From a checkpoint of a small image classifier.
Model: arch resnet, norm groupnorm, activation silu, depths [2, 4, 4], widths [64, 112, 192].
Training: adamw at rate 0.0032, 19400 steps, batches of 256, held-out accuracy 99%.
Data: trained on made-up road signs on poles, 61250 training examples, 81.1 epochs.
Rows from block 4 of a small image classifier, named by matrix and row number. Rows with one number belong to one channel. Each number is 500 + 40 x the weight over its row's rms, rounded and kept within 0 to 999. All counts start at 0. Numbers have three digits each.
After each channel's rows are labels from the 100 images, of 14848, where the channel reaches its highest value: "peak on" is the class under the peak; "responds to" is what is common among them. Only what is clearly more common there than usual is listed. The data: made-up road signs on poles. In brackets: how many of the 100, against the usual share in percent.
# convs0: first 3x3 conv (model.blocks.4.convs.0.weight, 112x112x3x3, each kernel summed), inputs 0-55
# convs1: second 3x3 conv (model.blocks.4.convs.1.weight, 112x112x3x3, transposed, each kernel summed), outputs 0-55

convs0.75:503524392513513494489460462500393534510439449483425446453520473457480482480510479445404470495497426470525429490407448454501488473454464513551419482471515462484530478454
convs1.75:492547577518471513483519514507546484506567534485556534561524519494465483511475469477525571495555531464449497497599521504472552552506514496433565517520376540526523559522
peak on: face (87 vs 24.1)
responds to: triangle sign (79 vs 20.1)

convs0.39:470483455473526444438478511427467481488524498485453489511479485483484432496509460443472485419439438500458449482488504502507451479518495462494501489510402471464430499474
convs1.39:517499534514516546471526422503493424505441526473487491484470500474471538484486439501473527568483505486523443521448454441502474500483512494526502521453513533587475479498
peak on: face (77 vs 24.1)
responds to: triangle sign (60 vs 20.1); 30 (37 vs 3.7)

convs0.98:449405434440420470466486465467469434485343494488444480536490506508469440496471470442493499471417463488430467444445453534466506519531459487517530512404441534437524502474
convs1.98:499474493503498525526512492476521361491560533530469539528496492487409479516398521515488533542542504474528465527546506523496446555466546542577498387504495489569488549510
peak on: symbol (78 vs 2.3)
responds to: arrow right (54 vs 3.6); B (29 vs 3.6)

convs0.10:491469449563507469471434458490462458441492508530428520447578508467500497526444424449456438484545472451479492514444469485514485447513488408494462501524467522477459511503
convs1.10:552578450403422478553587558508513507540428475431512502525453527484508558473534490522475529515493495537587556556495504562496465470492496518486493477441555466535457462553
peak on: face (72 vs 24.1); symbol (28 vs 2.3)
responds to: ? (56 vs 3.4)

convs0.88:509462556471437482513457494510521495472479547558427477560523555482441407510455465444470491470516447555440465393487477514482468532536513527490504466427415480461490526515
convs1.88:497483473455501472433589488510476488528497495465479511401501521509565488510492556543458456506589486466531582540485496450512491509525488509478595418507539508602480377561
peak on: face (92 vs 24.1)
responds to: ! (85 vs 3.3)

convs0.51:424460550480546537448468508436494534517497491559468534493515510502482504524451506514444520503469489484480505502475453471544491535492422505503418515439533484503453461502
convs1.51:517555501485492522519563459542440540493500552453463513504505516571479505550473432443474461570533526515549429474505481509492460502460553448519491529473453497513482554483
peak on: face (84 vs 24.1)
responds to: 30 (95 vs 3.7)

convs0.53:486491436593585491521489455491530488483543515530474482465581468460482496482507529484535500486536527421509466527525505516496446468488528458489514394475461513453525555492
convs1.53:508505489418491497502530482393420583487450507456546517476390587529503516535565529561464477508427463489543574537467501517522514510506554511464434547488507506467463468487
peak on: face (96 vs 24.1)
responds to: 10 (38 vs 3.5)

convs0.27:447484508501466522456505545461480493441539527483465489546488528512471493512484456443428485417480472525444415486480481537501500491513509472526491463458384441497490489499
convs1.27:519425451481504448482514426529537440550472503476526506428498468475417523520518446571551490572506542486552494548415473457494426490531507478533460466522473529511472501512
peak on: symbol (80 vs 2.3)
responds to: star (91 vs 3.6)

convs0.60:487443497523496477437496511487482466493456527528441494494566466512459482495465403480471416474522465519477481502379406516473418480457448448504491510481435501500464508500
convs1.60:559482517485479499504517472546482446506434502495536498462421435556428525475489536504501518526462495572557514496556472570503548492436509515519462450481569513516486541483
peak on: face (93 vs 24.1)
responds to: P (59 vs 3.4)

convs0.86:418540482521559508472453543593573419496462468569478463426513423484436438512454460468536503495521574502436506440533558466490442469480490424456538458494469522460499469446
convs1.86:429560476520490441520483546440458549535453495427477478546420533505541516554492464452469510495458483513530470506487481579485532486487503529523560566475382456489525587489
peak on: face (80 vs 24.1)
responds to: % (93 vs 3.7)

convs0.76:552472449539481489485503468440543528481487538578461516479559461476465498523469445524459475431464465461451516458535543483484428483464478479483459490417460452407527480421
convs1.76:439578532508532528570588560514466530559512515466546507538456555478480532520506493392477495526486531505540454576476468574510535516509566476485459478531446482561506487528
peak on: face (100 vs 24.1)
responds to: crescent (55 vs 3.6); triangle sign (41 vs 20.1); E (34 vs 3.7)

convs0.15:523440433523448469474445493487521423474479486459470496414487501522483456463543532523488527443486453509414463431459441494526430514488473492506514453516482515416441429483
convs1.15:490588573535511514499511496492415539522542494493510506557524462464494573506392471440452511513503474475552499589553536509520623517499477453528448573526467470593527469511
peak on: symbol (77 vs 2.3)
responds to: drop (69 vs 3.5)

convs0.54:470554498535574494523529488485471561504480510598511448544509441471496476485420466492425488455448492475485509477498490485516485475454454461522446476459484510461484504440
convs1.54:485432539453471491514476436508563456467488531465478489464500499428471466478564450468541492520489501573506512521398455453459477468521549477543529504465456460419480416539
peak on: face (50 vs 24.1); symbol (47 vs 2.3)
responds to: 30 (66 vs 3.7)

convs0.12:551487491550450471529440455470524465492469497535441595493512505456382477494521491567512493493419519498471564470450492494512528552509451569437449478494480548500526454468
convs1.12:454450471476493503477466562514549504474512478501452470445537516499502552535472502439451466503579500555520358509492542519517439420469465448487530515471483426474513521524
peak on: face (64 vs 24.1); symbol (36 vs 2.3)
responds to: star (31 vs 3.6); % (27 vs 3.7)

convs0.79:508469431502481514479462442471412476477466486494456481491485521498458545509429490500486442442409510434507440502456463450481415444475466492498476472470484513481490449514
convs1.79:547424539441475502551527528536585497496528494466534517498537511502486488488540534532539556524581534530430533410584500512485495521504490512465549485540444570463562544529
peak on: face (83 vs 24.1)
responds to: triangle sign (64 vs 20.1)

convs0.72:441515596541505500466515524479477483398454471526528471463575486488500463477444540493486482520448521488474407509484450437500524464422473442532497475507491486490490423492
convs1.72:622472515455463502528500533512438509572506505441461533561419519463411501485509432532533474472504452479541566505566500534466464523561497530482494462491523480512523533546
peak on: face (81 vs 24.1)
responds to: crescent (33 vs 3.6)

convs0.31:463467453569480500555516465483494519437540543528489523537542450482474517527530494466498515483521498422517507545495516521516480491491464512485467475465378479538580506459
convs1.31:512514572432435460467517561509553584541451443363569466507451495539521531452488469472487469476457523609557542524505483517455536444449459461513493613466537514497487481492
peak on: symbol (95 vs 2.3)
responds to: cross (79 vs 3.8)

convs0.34:494444503581513481548405507470475443505467544582444512487468481462402521573486515447464468491428553501525464535478582465523535497516515526467472488442453466458504465466
convs1.34:447582587479467450421479557520449559510461486394566466523527451475523474465480479467449513469516536441489550491545500565448548439478437437493543530522503536503526475535
peak on: symbol (45 vs 2.3)
responds to: arrow up (52 vs 3.4)

convs0.92:513512433598523524519525433470499582520531503581524490479565479485534531441494532517493443488552523484492490569518420510563484492493564457523500422495491507464467504493
convs1.92:553474595467517585503520506483485485466486501482472492436416519530468471496565450490516529537474549530488554483555511528501535539482450548533520589568504540493501503511
peak on: face (80 vs 24.1)
responds to: arrow up (48 vs 3.4)

convs0.107:454463493505482513456459493530498479501507479538531459494567494495446493490517469500493479434553539462473516458463441520518506476577449496511478502511436503475442502513
convs1.107:515485546474509533509489487463585520455495470458544492435443393492534538391453506528535527543480517556521549497627544458496520513461518484579509496456535495524463432429
peak on: symbol (81 vs 2.3)
responds to: arrow left (61 vs 3.6)

convs0.84:456470506504492549486451502518496510470501516559437521454521465477426431505427472447427505465518510500400493422509478483511462514528496486542505430428485494453479514441
convs1.84:558480446453521493517513509524593573529445509498532522518459519541589486529560488485552535517466507533501525509499476539555580515508542502511472469513394526490521538517
peak on: symbol (79 vs 2.3)
responds to: cross (83 vs 3.8)

convs0.101:460421430563503552480498431496461496447472530518424522509529472504478558537553569514480488481537507449470475526462437495510449526516457526441535462508496518412477474497
convs1.101:575529539423461509517517459477497572508463470455492500515517493493517552445512438499510449539498511595465515461608498442467495446484480513444486610505453440578495503481
peak on: symbol (69 vs 2.3)
responds to: star (50 vs 3.6); H (30 vs 3.8)

convs0.91:490432525559458436475472481469509453432455498525433491471504499469445555519497508563479446470492493502459518499398545475499499490514459536426478505458490499421442459474
convs1.91:439558525432492552472508566580517564561482509461499515497488567546526533550385466437446533518510525524542411412490461482509473520499541514601546508497526533537494465486
peak on: face (80 vs 24.1)
responds to: 90 (27 vs 3.6)

convs0.26:432479477585511496467426522533513386491445493535487472422562471474394445534439504500538476496547527530422451449490464464496486465538467477498512471505495496439490544458
convs1.26:517489525476515499497571552471487495467503545516527530495445589560631554491439528476489491458494502463519510476605524524484482509488533504478566473492408508530483464546
peak on: face (70 vs 24.1); symbol (25 vs 2.3)
responds to: % (87 vs 3.7)

convs0.106:392484471508442484423435489492516470449494511495480492465530456514410449495435464451468507465440438474432460480439450527465498487477520422501494510468452441502507491490
convs1.106:577482575459467468532509480469529516540521468432505475512492481520451536464579487526515492528532540529581580564562502596494495492584530517527429456512511515529556500513
peak on: symbol (81 vs 2.3)
responds to: star (85 vs 3.6); triangle sign (47 vs 20.1)

convs0.9:595459425529465475408497528415435476476520502498539488507526485517500432463504522541463522428451431500474442427497463501572467503459426505465494497463510506461499505463
convs1.9:454515550438523486473505520558452492556511534499462502449502539502541605562390463449456495522533510511502480478437476510493488472458532468533548505484518481503528497550
peak on: face (71 vs 24.1)
responds to: triangle sign (58 vs 20.1); 90 (27 vs 3.6)

convs0.87:486470580492480532491456498490433453495468520555460489522501499489536463500435445444405468443454431497466423449479364460509435498487521472519499493488473403489496515473
convs1.87:550476452515491444448475486488560458475497432464534497422549405471499550454582455497493470504552516507561579543523518453512627494487443521521463490499507516502495470547
peak on: symbol (58 vs 2.3)
responds to: & (58 vs 3.6); cross (28 vs 3.8)

convs0.8:481461516526442478466473464471487469427484510551463486444529533437436443505489448472473530458482484484405499354448543467498559480411450528448485497523461469452504446476
convs1.8:481494478506464441429454497523499431473496531518489500487524454482384443479507476513468445456528528485540488473500513520495439516456478439419569495495516482501451441517
peak on: face (62 vs 24.1); symbol (38 vs 2.3)
responds to: 90 (82 vs 3.6)

convs0.48:505427514501454477487442473479522501463529502487470489537500521496437538516481362456470490523435535502483503499422504468490495527471507502474581555495402469470552466438
convs1.48:490527518472472489511525516513381444533430448495432474478490446526483442504476542481435482489512478483506466479462482572490415495440488484489445396434600465542455558560
peak on: face (95 vs 24.1)
responds to: triangle sign (43 vs 20.1); B (32 vs 3.6); P (27 vs 3.4)

convs0.57:490481456535475487499510459496448461432491471484463471421503382513501533491520501527469494522507481450447516465431534462446502473465448461483469496485469518445536453525
convs1.57:550533545473491451544520541495504431534492473488577460542443487485519485510433491411509532539495460572554530523485477529525475467470550469401464593511524494510536525501
peak on: symbol (64 vs 2.3)
responds to: star (54 vs 3.6); R (29 vs 3.7)

convs0.25:477498493571468486496552478434437495498418545465446540500460470447469501501511475494432501464446480506504457470518502473487476485443423504413484445416446429460470541488
convs1.25:513488524411463484469411471488492422503522445522509464528503555492486453446535515435477475523493481493530495504446509470480459448529601448551506449486521501506493378508
peak on: face (82 vs 24.1)
responds to: triangle sign (62 vs 20.1); H (26 vs 3.8)

convs0.96:507450512474505527444500518480526493453526481507448552544537496445429471457508417439505473436431464455451495412475488473466470574588458523437489478466478456493490438475
convs1.96:443481479550488490525547539537619465473499488500526449517572449454457550497503495456465471544591511485494494507515504470481584474480497476527491571481463510522514560508
peak on: symbol (83 vs 2.3)
responds to: cross (84 vs 3.8)

convs0.14:533484581597595477490477533516507415486448462457412524475511449470493511456489468455523470470505526490460510416480527499450485492515460501448484525445486490506464534497
convs1.14:490538485512457416508469609501571539491545524458543491449497539459516523468470440471465511434536459517543520561554456494452500459567475492540579519454505485503509428479
peak on: face (65 vs 24.1); symbol (30 vs 2.3)
responds to: % (100 vs 3.7)

convs0.65:431494460470441489467498500461464509485449498439458472481455473476480500511488452449461490440414459490452509470524492458452487476489503477442491516458422469490521465460
convs1.65:518529572495491475492490509494515412515520435519508448511539462483396496465468524529538512572538559484530474543439531507500494470436515448527426492516600494554486497529
peak on: face (58 vs 24.1)
responds to: triangle sign (53 vs 20.1)

convs0.7:488488579533575539481499546429499485492522527571467504521462479463502437504455454451436475421432513517436473475469479474581468482506550508503527512454471468448482483492
convs1.7:505468367481463465495518410478408513517432472465465452471474548449510525564521480471491405515527468374527518489463485478503531467509495464547481523506475502487474547532
peak on: face (84 vs 24.1)
responds to: 50 (56 vs 3.8); 30 (27 vs 3.7)

convs0.46:534488452539521449492422561502506494499461487543462488435504377517458469522493461446473499478411465499484481477442497523555407470458451504521412523433528463441453497494
convs1.46:421547568529508507505516493507529483480506507497507485480544579432550525514527488381440446543539517504529469520520529492479522483528542486556566564526525524524561423484
peak on: face (71 vs 24.1); symbol (29 vs 2.3)
responds to: bar (64 vs 3.4); triangle sign (42 vs 20.1)

convs0.109:478472449495460511458437541515497480431436463521456450408528415496459465432493529506483490497489519487464496411422507490508482446492484448532495496477451534403501428494
convs1.109:507517529448502443512538553465546437573520487496555494518445542510550534485448443462511557472447436560597543597552493530540507511503539552395515515499470494513573482438
peak on: symbol (64 vs 2.3)
responds to: star (59 vs 3.6); & (39 vs 3.6)

convs0.5:436464554477466476428469491481489459458529473569501454462522440474447463486493471500491533393443464438420448465467536476447438493488466471468513500472481471420498490506
convs1.5:543533460510504513533527439526470537518452520478507563463525552585563523514527545488456481554533534523461548461486495547577574529520563550499498511463390508522490452567
peak on: symbol (82 vs 2.3)
responds to: drop (68 vs 3.5); cross (27 vs 3.8)

convs0.104:479490500536485436459460491538471449480410499492471488446563500448417481533458445455474495509537536506408458416411432459489537501524488481533483481495426512464458465503
convs1.104:573467436484491530507428524428483469509521488475526501454451479543524449508424614526506508431538449489509562489518484489483459500402495523453508438507506532522528461551
peak on: face (73 vs 24.1); symbol (26 vs 2.3)
responds to: ring (57 vs 3.6); triangle sign (46 vs 20.1); drop (29 vs 3.5)

convs0.99:445504440449487513506483514489514422428505518576481467482575475483403489454504503429468486444486515420408470424408507438435486495476493442512533478449537504475507435444
convs1.99:465524545542518480491496418501496622497490494448520497479477494480507468514563567528533437520548518601518507587500510513544482464485478483509460523576406485513521581466
peak on: symbol (47 vs 2.3)
responds to: star (54 vs 3.6); triangle sign (52 vs 20.1)

convs0.55:491481515434488492510359499467490465499493507539551432505471447469376525506415458482500554506429506490463487488429478471498538493467413484502406566500497508482492493467
convs1.55:500535500502487469522527539495566512511538512467572526460486502447398541485552416508576497463460523536538538574593516477463524503573523540425523555527542538496560378505
peak on: face (64 vs 24.1); symbol (35 vs 2.3)
responds to: & (74 vs 3.6)

convs0.13:497423470476467495475447554470549490477483476477490476495519535452436484467507417472505551520435490465422471457400476471461498474536493478474535531455462527425535447525
convs1.13:496537495499502496461506478498363482594541509503462516468507431467448548530441449484485490485505460482604502556478494464521429486421471499551482479532510498565496480510
peak on: face (98 vs 24.1)
responds to: B (97 vs 3.6)

convs0.35:463491658496448462485483493419501478452510500496481473463496462455499459441538542530485504410432435467405520487451549491486443485431469487522518470450518468461491509488
convs1.35:488474522427446466443464415492533478495513448497517446542490531512527415481431547494494470535507514562479532406465505536468556445444530448594455507458493472498451509459
peak on: symbol (85 vs 2.3)
responds to: arrow left (41 vs 3.6); cross (28 vs 3.8); arrow up (26 vs 3.4)

convs0.52:502450452490525467477479455465502445511451491491501444440515479462515495474459475487502511541459514493382466442432437416519520509484482530487461465475434507451489439456
convs1.52:460393533487501483521508546497423538554519511489494524484471472500471549570517529500531499419551448538497464504444483549446405505393435490473443486546498512488517547540
peak on: face (91 vs 24.1)
responds to: triangle sign (60 vs 20.1)